A small segmentation model, trained from scratch.
Model: 9.04M parameters, 48-pixel images, encoder norm rmsnorm, encoder patch size [8, 8], encoder width 192, decoder norm batchnorm, decoder activation silu, decoder widths [32, 32, 64, 128].
Training: muon at rate 0.0074, 8600 steps, batches of 512, held-out accuracy 99%.
Data: trained on dashed paths with two dots that lie on the same path or on different ones, 147500 training examples, 29.9 epochs.
Rows from block 12 of the encoder, named by matrix and row number. Rows with one number belong to one neuron. Each number is 128 + 32 x the weight over its row's rms, rounded and kept within 0 to 255. All counts start at 0. Numbers have three digits each. After the name is the row's rms in percent of the matrix's.
# gate: MLP gate (encoder.blocks.12.mlp.gate.weight, 768x192), inputs 96-191
# fc1: MLP up (encoder.blocks.12.mlp.fc1.weight, 768x192), inputs 96-191
# fc2: MLP down (encoder.blocks.12.mlp.fc2.weight, 192x768, transposed), outputs 96-191
gate.57 097:087138130152094149113109141167166121093115079141144137194119164156169141116094089148154095180121155131189145106091157164073203198129130104127143123151125150131160170161166139125161130153137142128159108117104087086099142192118123157171133110138142134086141146097097092147184063130133068100
gate.58 098:125130111170110078183117168126158205137180106139169092133144122172107156140138159102139083164139124176173111109137118095185079210116105133114156050148098136083071087161099148130110171097054148101155160153106143080111126098090130135112124081124111141177112166134156179170159136089155136083
gate.59 091:111115098105139087124122173076130109121122073097149104160087134076069129111123158076149124147111152090101131109103132109096138098152198124087203101107093130188154190133066095134114110140140115141116122092161131142096158155070135135180142158032113144123131108176136126153155137127178189145
gate.60 137:113089097129168105119099128123066060139114130151105069114084131098132127108165193174145090124143146126098104158116094095133032125099170139145126153151021122126125105132052143122095110142143154097149101090151160137094139204107114140180194088189155121140125193104164112107105100163088164115
gate.61 029:111083148151147175089111154134132075132152118087108107132143124135127184066116113146147141130107175136130182146103042080120135136102068103068129154126118153135121139217142107128131122106185117156125143135113073084141121099132178165145148112120136149173108144101080118136106131105107101109
gate.62 099:114149159113118104143109085111159124170075073095118110127079147054137108153165063140133156144105115156077157142103112116151097159094130198181113112112092132132117115152110099130160129162114137117139099160122148133144152189113082105105196093050132165134134173108130146143171064072096183149
gate.64 045:068159138124140125110103163075154139121127087128151114175103073145136215154099175137130137140122125099113147082138193108150156205082117125105152152117128057169127126090083112135111145163153106069133131130125079071113140224127157117131139110083154092144117117140116101140167170098175166134
gate.65 026:149109187140149077141103125134135152186114137094172067106097142153094120134099159104151062127164132093166099081112094088138120199177034167142099122081114108101100141213147120176175168148094164129111127161144154124089170177029166129095130169140107167171120146140124130109159126154128119110
gate.66 112:171137163136161133197128118101132162163131131068076101146129139112164107130141151152095138111085135218167031148151090070125092094100115186135182144083136150141080132119138176114183107205141103158146147132129069129123151140120165194103173140142118149103096106137043137117145141103167107135
fc1.57 101:152097128084151137134103133128117128125174215099120073121090132107105101121131147066097158095112092093074177123162143127125063093129159135139096107116145120181074081070076126158085156142118143081112130105144147166131120110140143151080112167166123138133100155143102171151035216099096192167
fc1.58 065:101094158100135138069171088145114046130079092123087141122096130104092116094130123131080180107116120086128073154123107157101155116112100161139097204065103107161110140172083057122152093131145141108147059130129181167104130156174117098096181192124132119123104082130117085117079160139122122101
fc1.59 096:127154123145152129130130159075047103146132102136150133129093128137120140116139112095114141144122172166145160087101171094113177158186207102103122104120114168161185174145089095172102180201162192116081103073103133136164201115062167152109122109095093143128115085198201133127151141100120161108
fc1.60 135:112137180089115179173143103131103127087103168139142144145121103125153118140147154185101143175087148160103106116128137123053133055234135148094119171109153131112036134125128114056115129138155064170131101142140101150161123134121136140176184100130112126139120090125160108113104099108128085176
fc1.61 018:152167167163149105119147104091163114102140140152081108101118133107089125162170090134107085104130143064136123114102191171113094110142139155133159126136164120135102096088111049078062133158157130160088101145085148115099113151165125116117087124158127077131145132132111123073136158112167144116
fc1.62 095:125147114101084145095100129149126140174102098128166145165101120081085114069132060088151105122128191125085133177107056130120081125121095123112073150130097136072068095139159182173201174117132122152187178131134117100127147128084116053104107147151143137121105148133094156152167123133147130142
fc1.64 042:066121165108118107131060131066162154121179167137146147099144067157135099171088120139112117152187150086182146129111141153136122122098121149127129103084110065188131136115096134141097105113147120117136094145126147109157158175143094179134146134069137135177086173143117178119131149109179127137
fc1.65 031:138119172123129169175111157109154096097107123109159115145065177151154084095123162097159106118169081114146045115087059138179079152168080129154136172109148132099089163137134161179158197134107120110055116160107180109093135131079135100154132191113094146166098097091155094093155078170129153081
fc1.66 116:181131133127126156149127111086152170171109167116142130119140182064134142128130131139156104113136229137122104156164042153111065121123153159144137115123144157091135132129144187100145121171145103157170134167123107056103148154109104115164101137183141177115059163087139146116080129127150137175
fc2.57 122:117127151157093099164202103093089151113132119131147133138113115080095166142126124154191119143163106075087108126119166112105127107140115156049185171108141142148164113163123132110165122092116137103041089129070069121134074166110156108132114105098137115123085144079091140130204083103080107137
fc2.58 103:058086134184145105186114095120125117141188122087137095147095123128138095137142180098085095109087098162136094131086066140119129214064161154182069096088158164104102080111073102101110098079111145134164122172110183144171100130143064127096129121113124104176071144114116141147110157134180177065
fc2.59 099:126122167089180109142140180104123147158120110118101085110100083091100150104108123136130192137139106087163155134188211079101133168063135126191099118110158122163088120131159109112087104136119169155100099152127144107184154132099058135114136129161083086071135150146162138081105166142098089129
fc2.60 111:127118152157130115116113116113177072151161112102192131117179114127155089089109079150155154142083100092093064117116157103115102080109113093151106115109163175096115094123110102072137195149142137082096187117168122109131170158157069069159117114199127153122141094121114138107127136157162152083
fc2.61 049:140174150100131118166134139118135133129116126194137164127124132110124087207152146119123127089140103127138065116122224185123125129163186174189133105129195125121118059110143151129100130142098126093111095087117173156089113160136086117097113148145122105073128119131162175131171141160170140146
fc2.62 104:060164105172135110081114108194144166168170141120154142134153149148125175159095128214102125139132140175151152100186170127116181140096121092162131148125153150115099145118197115112061159165082088105136169135117180112101170137150125173160158161158114097127135164131075177084134140134095044131
fc2.64 046:154136102110143085126150112107138165119125199155103105115094180119115113053132101095094167129107154147119161134129135111081110180108112153186142160108081197097118184144126142179162072166139158208153116138114177129143154125124110126106183171141108152065111125119151108139151113116050097140
fc2.65 048:116113134163152155183106116118145106131119134080163118084084162113119045105162130110146096114127103137114126110115150120147087161140101127150132128140192115126114139129115178149115168128101091137161080153116132122137128105113131107142142136086123130146128158081150076086136099155142183093
fc2.66 116:107116124171151188110099107143149109069061174123169121097168162135103101143107099166106145114180120090108131112131166087126144105131126136060162156168107119114103138079103141152123081051097079112120134077076139194064151136061119147112144158130170168131158182162117100187148173098158151123